{"model": "image classifier", "dataset": "abstract colour fields from 500 small random pattern networks", "train_examples": 203450, "image_size": 48, "crop_scale_min": 1, "horizontal_flip": false, "translate": 0.12, "targets": ["generator"], "num_classes": 500, "arch": "vit", "norm": "layernorm", "norm_position": "pre", "activation": "gelu", "mlp_ratio": 4, "head_dim": 64, "fused_qkv": false, "bias": "all", "qk_norm": false, "parallel_block": false, "inner_norm": false, "moe": "expert_choice", "drop_path": 0.1, "num_experts": 16, "moe_every": 2, "expert_mlp_ratio": 0.5, "experts_per_token": 2, "shared_expert": false, "patch_size": [8, 8], "conv_stem": false, "layers": 10, "width": 192, "positions": "relative_bias", "pooling": "class_token", "loss": "cross_entropy", "residual_init": "none", "optimizer": "soap", "beta2": 0.99, "lr": 0.0034, "beta1": 0.95, "shampoo_beta": 0.99, "eps": 1e-08, "precondition_frequency": 32, "max_precond_dim": 1536, "one_sided": false, "adamw_lr_other_params": 0.0016, "steps": 15000, "batch_size": 256, "epochs": 18.9, "lr_schedule": "cosine", "final_lr_fraction": 0.1, "warmup_steps": 450, "weight_decay": 0.1, "adamw_weight_decay_other_params": 0.01}
Rows from block 7 of a small image classifier, named by matrix and row number. Rows with one number within an expert belong to one neuron, the router's apart. Each number is 128 + 32 x the weight over its row's rms, rounded and kept within 0 to 255. All counts start at 0. Numbers have three digits each.
Before each expert's rows are labels from the 100 images, of 14848, where the router gives the expert most weight on average: "patch colour" is the nearest of a few named colours to the mean colour under the peak. Only what is clearly more common there than usual is listed. The data: abstract colour fields from 500 small random pattern networks. In brackets: how many of the 100, against the usual share in percent.
# router: router (model.blocks.7.mlp.router.weight, 16x192, trained with AdamW), inputs 96-191
# up: expert up (model.blocks.7.mlp.up, 16x96x192), inputs 96-191
# down: expert down (model.blocks.7.mlp.down, 16x192x96, transposed), outputs 96-191

# expert 7
patch colour: grey (67 vs 39.9)
router.7:062093140164137158168194118083054114197163108132079076111134132118099156130151119131086172163118136129089141121038105141193103100093092179138105133111107149131111103153135074158157109104122132088124076103139118068118105108143148100080085111148144124127164144120162174114103184203150128137
up.7:095099132130128142161114059158104117115158131120161129095106118124122112186113119098164129119157081184117124091065106049107079168074139131169095186111146087125107181151120130108150091130097146125074109137096141129151101120062122158135154187079154084121135168157117156152146098148178131091
down.7:168142141112115100156156124139166164087100191116147130111122125130114124097076162118112106143136107044065097152196180111156081179138159077113185143113154179138044089165082134133147104163172131143137124161134149125140113046117138128138155142126118159099147163165121083058152124090156165131
up.8:097120085040127134153111109135190080127188125111136104129150112106141110098122080104138059102174084158115141117070055165162088146127156109150111112193145176143151143082128149125157114172164209121143141156141114135123179139135103076093121153152132070108132130199097108104087178101197074104
down.8:162132093107168110095074121074148138108139164158141158105129188134104133049114079152203107133179120053123116135159099154125116130097153116116130083072133154039141107172111173146134117095122141099068137111093098117066096154131138133135116168168114142175145113170163150092125038110163142117
up.9:122095079165164140155146079150149110144160096144124090136127129157069123185125103137102195200132179117136122189122107132149140111104161154152130178074109076103139153116134117180093136078129133176128174173086162186149101152110105188178123116128102125142074112143180148112135070128106116183
down.9:135099156148139113151188111169135121132103202114104141047114146125136155090146194149096123089121131123122109168168138152175176094138152146141147213154154184203141109156100132137089107150130127157143138138151122191128103158102124125086162164122206128103181143044112121125155134113094165086
up.10:123118156127115087086167094129142131095082110106155079122159126123168167137123146174186103125122097103146091170140139122153146103131118167092141100177142177128164100157105121111055122129114138113062171114051157125139107152133095143121080136109097139133127078114203131159105138176129138108
down.10:117163106114058082148119124075132114126140097136183120152139137124105111165052159115183120135069117114138110133146086147180112149059142158124149102133100124157138117114126122143075076143140082165139106124129173191091100052184088136152138162135133131102121088144174146154118143108122087127
up.11:077064116090146083139134136088138141157154121150127104112111169152087122154111094116049209128122114135127127113137086114207121124116168120126119138104105109184086085212156120110194175111093125148088188171105097136154155139105180154124129137149137089111101172156124149125062134161091087120
down.11:131134041140150198096121149147141083110053227178091158097156130148090105081108125129133112127160127102081096093086120145084143129127145111134130178160054144075121111100144107164142114156142131124146098084133173156129157096117075164165148138106140117130208135063095133077088079118172183119
up.12:189120122097140121141185129170124145155148161130143134133086136080113110140159107100137149146149108084168149136051121106084162093074145181129160122122137106146162115113128145134068102080138130130150016167106129137140099149156077122175162150125124140163116148117147223128051097080128179129
down.12:162131152178148122157138172144195136138164094106149061098097144097128101127162171171147179159100126081136181146150179160171100143141197122069120095133141131125156101105077133149095099070132098120094128188113151157143095168135116078105110075057146110090181132200172146106137141164095057145
up.13:163138155112126082128193124098087166163180131118178142137128158122196134157130116109118092107115090102127105121110116091102115138070146140102093118150144179142193175102142097074106119200163162114157045104088163188125080132205163104152131131129102112149145109185133137135102054099100146101
down.13:199127131153116108062107139134122083140089051182123091101112128111119130034162126165181164114155084108157107165166207127150097136144127126125140093094142123084059119133099107111090136093142156148071160104149094112137138154176138130076183153133180159111211113187206115091124162117134135151
up.14:124115085084053103107103097127110118151154173115139131098169106152151161108107102164101101118112148120082079148166125163137102202086080142096106212083110146111194127123118134028142151105115105190122119151165188164097127146149143152181136152140124120150138131145142117108169099104144104137
down.14:128161143102098123101135127122168133147106073081082135047226181107114078145085121145169146142143109147189129128118188124164145127140103128146121121114116112170081087121169104142108139115169135139158085092129097121175177064161094158103152119088064077145164143169092140080118170106136155110
up.15:120122107162102106138110133148130140130103155166121164094100166106171115110137164105126105087158039144118130141147128155160107125100161092113096185226125096191198128090181159070083104139154115126075125171151140167148157122089132114068158191207141107146113118129127161113090129073114122119
down.15:127132087121121124155159121111158171117132083137101126152125110203159082089117101131139127166155118029141112095092143144099087114148122085131135115123124139051182118155059181168132094181158074129110119144121081126131148214151090137164103176119160125118165092143112166176152092134166114115
up.16:160139115087148090172133127152107118132145150144177143119130104134035157189167112128123128083133094120134112109077128133081164127156154111114147149212141176152178146153121160077076088163120146062152159074133149178107116099133122127099116153193123133139179087148118095143123157083145121085
down.16:150127124091174143106123073213143138121170160145148126181161176135170141135093108150148078084133144139072163117145142134097117149088151082135135080119114145163150117120117152148083132127135173131103056143154111112100131025122106102140100143113148115100110103147156204182094118122172112136
up.17:118129182106115145093110140144153165177126151102101114147128099119155136094122070184052144166212164116155127126165164133123131120088145162117154131131126148123074114142159124187178043130142141129131128104155113108125025041119081112079166178144094158115171154188122189106103106162101150111
down.17:145154087156142062087166126111098136103154119159140153175140087210101108123116189047078096153155123166120092156145129134171147108133133120122117166156144075138176032105123089104105131131149153130100164084151097096079125190122108181131121123120120158150115149052089098120129094215134149080
up.18:126109104051133093089109167155181120185177115102151131140157176120112104113190120073121112166143173116093146153100095199171171071103171102050140120142162138179101164149145121095119111166091097171140154149105089140168155159074164153122147115078155119118083121208097103093113128079145128151
down.18:169111088124195138111109104139130066136110155121128080066156128094117076111123105124188166093158109064035120105109103160171124131172167143136169087099167135091086128144116106136120061157140149133124167065082046188108106100087133151083144105116191116111192138135093079073086210113067145126
up.19:139078139117082116142131116078132131118101151164125154059135145121157172136152128112107141087131038124136147120089127114185194161106108038193168099094124195099085147117121179096143147147162136113166146129113123117178172099140129057170079101127107140192133139102142191140128171108120095068
down.19:088131048053136100061128206140123081127135180118149074092148125149113134201130107134136139146128122118108095105118117181085140115111133167123154134120103152093130131192140122105112108157069132132049148144064120078087140148175159122140149097132126132133098088162061120102108123118156102157
up.20:096135087117097147166116138147149130093083070128115135180130195141151140089108110170114174145142117092123134063128104130158054138174149141130131105162135120116129128146138127138163187127095110113093057147100128159130077115121140105145086187167182103213128093122145133151152131238151153118
down.20:119181069098110069055104137178128147147115087124181084100145183203154130108055099129114151118104127101148130138129139120190134144181131079161169111176109163146140085153122136110128094136093074098059096132142184153113156159142041130117099066114140102132090179105111147162146074073073138110
up.21:148109124160122130143185053184109120099147115151093140122091156119125106130132130099102181112141104149115133112133156134159115149129167077134063121125082107069159097082118148127169112109174149157153105128105078169094132091127097128178119140145162156183156103070164159100157192169111158118
down.21:115130144106161143192125161123069066115114087099115124111092168169179142119096152178136153107151123182120172131135133106160134155128153074152105129143144124132132140074143155133143160159106075135109137159111126123134184150179099144155061124151135136154104165171151131133132085156166166153

# expert 4
patch colour: grey (68 vs 39.9)
router.4:105146147091125163114103098159128048059148117083214177091136101104169166122124100106131157054121123146102109135104077140123088153150102084163130108173142152087118148100120157118140123099116155099137131186162161152116093066099105098089110147121099089186127107169127099158145171194103136151
up.0:120173149124117116087120087062177178077133031130132152118115133047177118091134100168138119160132122148154145159116080151158125156157101215094100145103154117158205134075138090139079134105085087133147113119127128153111197161139099156103114100158163144179089171078088127137119128149120165146
down.0:077120180149149154076143070171108112115074086130138119158148159116155090145150142102144176151153131117111073105112157126060141124094139169178099131101131189135109144158121187113164176107165175094094152142131155131144129110122121199170095171118114090102133148114172127102108088098141046137
up.1:160106151096133128119134165135158114102073115087188186152107121129149065118135112082116159160075154106102167107091156121131113153171144138150122125069137122145124137127157107076108109110142113118148174124163116192092145082126127133106129133110189118058198103115132184094114124131127132128
down.1:127133110166120173120134100131123146149128147085098153087173135143144113111009090170128134141099115122142091146127155112099132107135083181120183153136120087146119113150143194167109132157052106052142170138155100148162145124192153135155164153133141085094144140062159147161131033152097117140
up.2:151124141146149137126170120107109191154177137128134129059088088126117166092155102120136130149139150154150169106095143084125137114147143093167146187048140203111183094090124138103127204107111143118130128123130180136129099121121108087133152136134152154179061164093208081094154137159124108109
down.2:135135102070093101097190122118099082121127119085120171084108121183118126130175176097104137146127134111137095123191111110118072156127153157174113166128141140153101188165136115074061116152150088089119140137132109115094104108045077172083150059128119106119084130070095105075140122147177114119
up.3:134105087160151105150058185135092118083114115171044110109103138146098131140137137089118105106090167141147046124146161072104144204109122200165159175093133111124132155164173143101092136100111131163145158149120147116088083147119132159122124113127130105139138152118071118160128094142107107109
down.3:066146032120140120091092137096094142129100114148136129139111089117153139117115103099097158083141167187124158178139146158138121114088139131172151156145086145154118093121185183118142092129146167096181088141093156111199132122102058093120186139081127110111090141149114120131106104135126151109
up.4:093107174133158174110076135086154159151077134109210126070063124134121085152172126100119077125118127140144142083153141131167061137134111135130132078134118103075103136105126164131200123140108151177086130106076130132099141169027194164121054014075141131143127157113101131114129152109201121137
down.4:158159213126158114078111140150159095135155114159153140143120122083071088156130197142149120147154139115110127149139127121157138141153160078120139094142178128144147120139140120170117113140133182143085124118073073065156132210124180110088088131190113160069121168124053094093054184105157089118
up.5:183099158147173077135104096141114085172144149129152127106119094145134084124131133048140161142206156120120137132126103182107148149108092098132117113164135130130169095141109075146151093101151111103163171125129124128140119131130077115092119118144104105172084134107062117132129175154086110115
down.5:133150103146150128114150155139148158144143164158118116067123156142000099121137116093119127166096153089161188089176156122150161096179192122097170101133084124141108118152158111089112136180119091113133160169113156134138130104183115135112124087105135148067144052134130101108088107121119103145
up.6:081156101127113127188111142138086118081124138133139081080120158098141118148147139077088110061097131122139065089137086083141143157167113158206119152164101087139064160125183174103140158083107080178099124158134159145109118104092164220084076126068154160146196165095073110118149089137137128140
down.6:099128091126198089119095107106159095130133088203119171202145125150100134172099089119134144081113121078115143127085160140128086121132127180097122112155097127139091087148132185163139127115135073148138156180124179148162144121166133143129111095122156186120121182095117125126124168129140079130
up.7:075095121117130128168107146162121142127124144162190113129162148139065141159049120146182172132153130126115122170110080058103084157112109187077106097183128116124063109133086097143137111136130136080184078117114111124065145131079116113121063146142170135125126135114127068139155162151153131108
down.7:119091168125119156196154155145195169108063083172108108104133123105159106114051084142133129081141128089151165170104070094113116169103213129118135096171125090150107104157073073138176173144142096091122157124097159134103150159124122189086095118137160195089126117098116168112112148133153184103
up.8:118121177102083162141183170148125160110189079149150138080103083118142138152124095146114103123162163106098049120114127114133107183128200167106128072134087104199157087103118166183140189148075126101147166117153128156094159081071197141096129130155205131090107116144092160142082181112149110140
down.8:062145154134128092134121154144088104149134066211120134152172128162143118126100133119116162045119187134140085124156167130094096123154107116131061140187163054178141102113116158167120161066118120112130137126074133170122156088151136146204081159099141158151122133138106120115119098124166103144
up.9:117113144111113116090150094129112083157121165133085158169110128123095134203146130161156150121136175129099094165120110065098093100110113153143111121120133144156082138120157144102107129131165205153170144162123157154161136134074143161149146179147150131116133185131116106189158112185142072045
down.9:128104111175067084110140162110113160158039166142117154121134053128125098095068109133142164185214127146107165074100110100165078128146161160163091128143095115096137176133057097170109164148149164123088111155128084111167150115077088085119134142092168186109104095155165147149124161122215112134
up.10:122104107079165053157162172098176111157106132132120100151076115134154110140164130111146135042141091114100106148126126145170114129118123087102092147160090078133166135123076135161234080135112206099136157098165111149166109120106204134102070130104166126132146144106122111173131151129155085053
down.10:145152136129133057172135121137105121152167092156158179169175105141091118122134104095087067150152143088138210150141149113148125091155113204169087121111141089143110078113128100178081129116126087144115186138072147122202128134077149136102127139149163150145105165061106105135102139179150104153
up.11:169104149128136105093159113168126110115135139133192137143133121146136152134123143142122118153162155160147120079206130165087115121101129084168158144135181111133123132100153129100127129135191096141145084139152136164157057115200136152116142131110120136129132176197068236128134160075074152177
down.11:104141087162112113103159119070125124143091113161128053117093121144090143106148149129167151086109157149096150104134143143115078145165190068116116154128081100095135168144178148114160122114131103173145085092192162152069149154160126100131135173084133179133144114112185092160139142086169152145
up.12:134098167139140084068089135119143081087126111183137103063193103177151107072120093122082071160127151165137115127160155119141103169148154103145179120157134185161166156044149156108107071134097188145136130148112113131139168144159135111157161133144104115127183129106078083152141163145149176090
down.12:083138125148110086126171103116091143124160183182086115141109129096153135147151162109121139094168140127164152073137127129151167079162135095084187150149111100115171097118124100130107141106167123088157093168074146162171161158138140127123152080130133133081144092080131139134062131066115108105
up.13:072168113114139125151150165163198166061152065145087123102072114110121121071118104132156188133119089099088167124163094137161167136137122146145167149149120100101151128099121119191128118181065111145116119082133089137153093144132169108075095145131215138101124109131148124107094231130143107108
down.13:069082134118155140121105117047073161131137084152078135172118110168131159110093158141146094118119162099148119141139141106127202148098097141171174170063137101181113133176123114107190155108141044090136119121090088095080102093167113186093156101180116118164113125094134109133155094130074121086
up.14:080103104190101118127153133103068149151167141133099112100140109107110142116129096182169134126158122091128131123093101144111100116199148202118100165135048157129196084143167145181123121156106128116131126166147123145049102146144102113124112125169163103142111149095102144092133188152168140132
down.14:095109135096093046058123165145138089144133118106117145192126124213169135122129119150109085131061122133145093183123095137114142131093086150133170120168137121175102118111120164110143123096101121107132108074121145062132088056143141134051122109133105142101147175089090158075169081091202141146

# expert 9
patch colour: grey (71 vs 39.9)
router.9:085137102186109139118128135086114142116119144100144167167059123133174166134111131165172175074100042148103073144084169148154177095176188180116080129091086099102110097169119105132120152104147166101124107140134080175146136075109182127105118119161125168189145102141137188132106106116087137127
up.0:149159105143146091160123089150149085140101122161097114145127151104147111126119145145087104096125062144117152122152195085130156108133112132119109153163140123091088153230124123161160154149127132112100050082147160164104113110134189163170093135114052113075149104084150062110158104162075192191
down.0:099129110182169112059080171136108106117160139151134121123132112135170131063114040075153103160144147156119102130144138120052146148123133114068119102132089080155131140126095139090132174061097136135096127122145062132108136156121082070105154121151127147120117146102164152085104131157087137141
up.1:110122173057124194124124142131125153120124124153113146142077091138100151092131143122103124126148112096079104120156066131183077151144144092116083107146127136131143133102123067171119169137136188166129207155155109150122109117052080113092110179108162123184109179172126116122096124138123135154
down.1:054122136137132108159114118116093089084108125067155111122159124148138055150145136105126129138132147094107113176140075086122096123160095114148163129165180181189094147143156161185115159159104162140135118105144111151080142183187136175117105074079157128144155098072129075163168154086118115074
up.2:131099095135136095096120128096163177145166149152099116156127126093133144169115087131159154146142107101071138176134173136162117130165090140152148122063164193123121158147180160106124116135078105124153150152168168095144197098087160149075143132092129123128028122120075128098182148083135100126
down.2:156175159124120123107149103144166131150167100089164124128140195100176131087118181117107104140100142084188116093135155117064089112129148180099165119155153101151119140143123133136163106125077068099145161142129103097140119156123126156196171103082132111160166106080147169119029080116142176168
up.3:114139142139171150160089147150124148145160054174082108093137150157137149111154178109066128143122131135106123080171134119126145122094135167161157167181169198200168131111191168075128094163169133133125073110127103100114148129116159169117095093107153112133127181129121147163101103105146176152
down.3:114128085138122130158149139114132154147123126198114142134128141157133203145170176148139080107099083189123109111115147179112182165105116088127144089080079085139126056098142141143156130118102086114218091146162130130134130098139118181165066085162144105120129117091142153135164079084160145138
up.4:130080171157093114165104120158089135066108101118061119096121095155112097109137126164136089115131125136102158098160094071096192130145181126110209124177129119162114135113136146122229147131069136129160111131160130128182137096147170163151164085097153094103144105140113151145067124119201135110
down.4:113133108159158119138119104126106108045123111102175180041150100169119157186090123093134114108163091163102168084112142120157173137104109155223149156156094156084116134142117176107134082154110124130139134144129116105070141160166130093139136189108164061070176097119123096125171090161199143168
up.5:114131109204155043137184155101171163150097165099119146106153160156122187147125103119108102106066115127151133171144149158118185105095131087160119148083111138141101124143158200090102094125131114114114128164156164145138086049095175154101107107138098145048153151155089088095108090036105133141
down.5:159143178118110164083136145209190100122134155151137105053084134142143072087166076096181145102097089128125146122136182150162093116154193097102109101075126177107058128214106113121148134106115149164089141061153076139129105173135106130118137129022180109135080171127168085089111095125068113118
up.6:110222199116172138134069121141163090145161090072125104112137116140137117163182162106120082100064155160102098122108114150077146132143164131116098130150134142151155164156155117180106133071120119150087142164116167126171138082094091144133082115092082112118127098116089128171120198112207116124
down.6:080110143165152098151137156117117138060144186119161126119098090136151151166110104155120070097153112162122127187167131123117090068090123085088125112123073143171165090029118163141145076143155099088077176168138116141143115047142122075093094129176167128110156095183164156150118153079117134173
up.7:153139139109124093145134123138159114130185110123132111138077144120126184146129197024110117144105076099115078146103193106096181067129106115114203125159172135102149142166126141107127131146115119127132134192107129113127171114211180213158114091172132140119160120121132129174116097102096119144
down.7:114155100130107178124162075096111132102119168122171152116133135151108210123110125192082138088104157070122179082141164131112102217118095114174122114184067117118111173109133146083124144162170134130151157079122123146095124153143154110143119146090136146130106153125182092129130109143149148099
up.8:182137181146095099110127123175181114167156122083107100127092111135166131153094091116142126105117213121141135148161144138142112122150116097166119091145114166059156133124163130202179115179113099186133070158167151144116122151110201143069111089129153147163116173075081133097134127176109082086
down.8:125145135140134131152125176178094132160117122122063116117094143085156159066120070049106097120096152098168059145112156131107157108099095105092145180172113108106145149191162147083069081123138185132142069093160179179117089154145135180140130142175157185162135160092130117107143104112110147072
up.9:119120166177163126084148125156111146174157130053117155146099121098121080105090083119075142089093080086173096104156194112145161196112116104180167172108126193084127147204174155098108116099134098128193080085142217158141167076098160143134154113110139124086160127090078139160172085080107102181
down.9:140169129147147095082115087139144144100101150156109109139157138131174164095160137140119139133177131086158139127078103128152117083089182192149077165131090152141114149136170047129115093070095163169118120163165151088099125116105126111112126115213145115114141126078144166132106139193088160163
up.10:137094165130141113123176161107149182118098079154100140188132108131072187087092160173131108117123129124139100139117097156157131100157120103119135102233147120154080086125094093130167131152103151166055107157109102163081124149167083064135078161120085135144144140094139192194126144131151101109
down.10:145178091193137145159146115144098155115119120120087138166080101100178126114179134153136141104155161071152091138074104076232204058121139146122108185138106159143118132067072141148111112152138111136166144104099123147105117115095096119120113053105169113097081115114112099132136133094166150116
up.11:141150111108078154186084102132143136110181111086129109093126166140154135147114131131163121101114119102166138114104091110099144109101108090164183158171173099156083093165144132160095117149153074128109125127102116154074106089117139114093149077172117160146118131117134139162152127140148087084
down.11:163117163172101172169126124129174121122145107136153123074118143150138152102113165107154143116114159111114125113116164133219131070131097175116135175106079120160120113115152200127115137133142176120126176101083150142086181130100117203153078101091142120105130073161099105152131138079148157132
up.12:171096209099138123113184097085100228162079135109107161137156089099108157142109097117112112065113108076096130166096098130154121135104122073147097136092147115140115141025117139187181111100148168169139109092090147126163107138180082102131145144151107114170152109123113152074088181129147110138
down.12:141186179105116117128114152085177134065066078124122113186145123111143150182183086156069162142117171105100162097134108185144058102109151137160096135144117166117095124187152118173082180151106167117171123148161198119105124111113092117134140169107167072191155106102095169108145136173124113119
up.13:140072066097080076128151111119156104150145065148094100154162134100133117103145109143136175135162155085107114150164124110102177130104121092195138153062096174119183114153192127129108120137136139148161206133168100104060161149128108159093181130152190113113099169098112095115110123174145115094
down.13:158126116062141089097138118134116122131111147118134148115140164119121128114210169109169108103134111112125096162166103138033142125100143195141139117134143126154084127201133179137126122107134123166092120146124139089130118078157128174144054176057155140146174161128128158162106107098101179173
up.14:134111108143174099138104093145128148107097084129065104126119212116140149069157070076113105137139060126143059153132153100102189120149177250148104131147158078117117105124084139149085072116182099139163176165111184141153015160089150147130089086099153120119101143143122084102147085131111169158
down.14:106055143131165135084175136134098121140161101161127116088162094127088178086153087062113084084049104152152159124168084163056112164100098090103121181086164096073134140135131143172145139123140095123118115116083080140100123158166077133128106103181136075162109144074154126100120177187142162116

# expert 10
patch colour: cyan (25 vs 7.4)
router.10:103113067126150138153126105157115100144157083153118117175086146133123152100106113188093157131151119117120147164136083130140131149071205143137198180191129112172157168151170145067142116135106128111120090085066098128109166101115153149045145130056181135111142163095105140065100075138110137133
up.7:134044091107184131189124105112156110126157124120139159163129102088138161121082121093200160129141172115173139137119092125127128117185144149154148089197109181096132132128113138152158163173116173080124138114109127148070089115189125137121148107120126106157159102125122132110192152155113141071
down.7:112121110145142127130136218161112091124171171043148084126153133163151122160142145162092129159135191147193155145168128098084159097159141105126165114097135112125149141167126165185137093105121059147126124100107177141127110127073162083183061127135128142091123099150109130155166160130118107110
up.8:109128087135219176099078143140120086149120087152162080189134157171106155152113160145144104102123158168113182151106099080153092100131061119128118141091112103164116147169115135159108090105156138142135119188101167144104141147122139131097112076119094122115119157091104107126165095191121070126
down.8:163121077175141133125124105105086163158091088117172124097095179126120178144087117102087112195081141141147143153135107073084155183145141116127139130099146137114140076121128084145087189142120155107139118143132107134134139106111120127145099152137145102095207114074114094161160163149126105091
up.9:149193110105133098162143087160109083123129174153155121111168122130135110209100087174094163171094123125145148151104135149117117132126113143122151095146170034130122108134189086186072163106088088101168064120108078184156100168125128174097127154152094206103179097119145082119153169128128090154
down.9:036168092144156161077125180126123141238149141121135109160146188098151123158130154148148178145128132117200096136127083120132098113063124123178118032083167187135104187122130130114146103146133089176130132203129141103122114150163158131115152126052111164165089135129163182123076114155168140133
up.10:071179140141084114128108107109120127091090114128133123165186144091143096112123132161063171142076118114119092095145155104121150088147128146059126079151108112123072156180153116121147171145059083158138163158183163145085090192104163180135140128164113089175115111114120106144077163138133151156
down.10:138114121108187132079185191111137154161147163105071123162163097145130117148200062109105087102135128113150117089142161121177138135114128201137099143065096119109097170146150141172169097070188158118070137199081127098122086136135144162119147157181094097110210123115145099098133153123129105132
up.11:145114093114120114151129133159124107188084168131113113140121119144094163154173115145115092137094118189137105127114172086104184070148138121155135150170099137186126107175096036168176154155108115133133105140105122185157114166077103124107105160111110126122165151121156081102112123163063083110
down.11:102071130163140172170111142151072097118121140146152093143065116153202157112113147137159155112166136100161168125140077173099175111092152127184171129088085130165185122046140122169157098115135117133148073123148152181106113141108068123119158144113068066168178106109107089104172149105149110113
up.12:141138101076173029106117136115138159102143110122153103125133151090096065069124131169121162107106119114089130075157164097124133139128072088124164116116132123124136127088175093169101182085134192149102130158161091113156082098195122101132134138115108144077138156176173112148168145129158143073
down.12:102131156086094172130092077143147124118178083080131182162104131085103146081114140132146122150140115081203174225161143122124183148074105053089163187103161157142089134079113076038094126151141125196117144142122139132098114153152098105198129148188139115131141164132132129098102139189100126098
up.13:099100127076142154164142084132139087151139133107150113091102117149083127181136088080115116115124148139112072102104111082091137129121139131170066157180080155158107205165080158130107169145121209125151141142153141140126173095071177140086079086143110101131144168120116063106145107210123054097
down.13:197139143171217137130114117058106117156062182110131143123082122106169161152091110138115154131157163116152156158157121156092199088134146078103128126140090093139139152087059157137127130126172196114139131131086134124149178080131103117154104138165146096151144102182096141137174140163092114109
up.14:123140140155143110163117156155088180095143137108201071140147146160086132118131088125121119123153150181180112101126080118142107148150115070123109092095111092130096128195089144127130123126112092119111138162135114162184215147126132151110183126105134173150117151122167133111188058170136114091
down.14:183080122164145138042074143134100129122107138175098106172122158114137160078106109132093164174124131121109123090141108048119138121167169128073118118109133150118180104099141149143126086139138107124123158128198126151108157078157189132162116117128112151167110109152137125125150131146121108128
up.15:163126130162097118149160117156164075116165137149121087095169191152164146195096142168123079078136128121097199084084121189189109137087172139113124132133127105139161110122192151071105090131110139149132064118155136159155109108106124100085108130139095110156106127159074170116065072103133137134
down.15:078092158111160139088134155097141142069155110137141088116080088114147117170133105069147136100085123164071094126076078134157172122157094116125091094116125161078088118113164095160111122060103133082103135114199160121095171100144172145131132132108069180158166153176104175119095110059141169127
up.16:149116087142164152164157129102147103179165131175111199136150164140133130113175105144113131079121139088085129132049147098115084123079187137146175136090147167135091193075073112138137105110157123154088126103164186120118095153100075097069137095080114050153136120118104180162146138159070180145
down.16:136169119132171139110102193157167137138158182078179076077082139205174113123118199132145123124086087142154149150156071178093108079116134107104172093173141092124153134106168101136156120099161107155134131100142159039105099100151189148177076116163160103171128146077126068118186134122128153119
up.17:138091135135149108101142105139137119111178149163156096150170117158100156082135111099157206178115125119155084084127132130160108061133138164126138149164107142137152070162130133178099124123096066157115044110066120188127067083126127125096095165152108162158063137138169124093136102136108125090
down.17:123154113151157192112116142137164143080110109133149121114175101134137065179172117140133134165136098114133065082111144084149150084141191100144177121098126146114092094098122088092105102138089132125045057152206061140062135118112154188088141117118086083175128166103148122137139138138142159180
up.18:108180152098046139118163138120149135104119131089234137105142211142108144132109140166146160128184093114109115075117050135135085170103093152153078117123120151096131098156134105131091165148152151133121060127092140169125110117114059053153138144084095112181124121116126125033186094072132103111
down.18:155094124146136113098137155120133104136157099121089127158155128098115034159141127152045119127092163089070119106154120096124121190184110085123146094069108163180167167094106146083087151116119096114082086081174085065122156147163157129132118135166138121168094122130182143137081135123112206095
up.19:128210201167136120146114133164110118099134162126118137153109115146132070152124162134150012178131088147125149146132103173167111088123157132119138107198105096129146142129135103167150126093132166147154157134114129172081159187097175121180082125150127108150161130095115058074099108193109171125
down.19:124139077156163133087138127113163136184162127095190145115087221144117078124099196129133102169115145151180119162131153152144152135124118129128084119167150103157091161158168133129127122160152136131114097131131140145125179071085146132117137110156066076089172129058084102115076140158095148119
up.20:108135124165176107109104131126176204066141076112124106076126167128102078104144114092146111178130169160117063070156132076140112162105080127090165198131149119147113137186164155146148166124098107116063153101050088147164131138155162152145090118131085163058170161151145108158177065147152125067
down.20:116117094132133209134116119139135115107106078156123154094164142083103174142134140132144187144105113122180154134084159125166135152117164125137132154132109145162068130149129145129091133170124174113110101127080076120102117059170142086124124160201182073163115182158127100160114172130128074098
up.21:099134113170117110181193161141115150144152144131156095113131098097131111117109169129102120138112184098085163067141097037112142143113128076118134072129147084093146128135111150130134068203099128146112137149188143169136140115146138133052162127136137135252162143098065078155126100109164128148
down.21:120085121090158123131144103139120080114119144136120133097178161102132098128160104144170080080161203138083164125167109125138151129167142148162146077112122136146142078129148121163089128138125122077091120183140149134086134104134133108122134123183105136131172071175128104154088089108122111141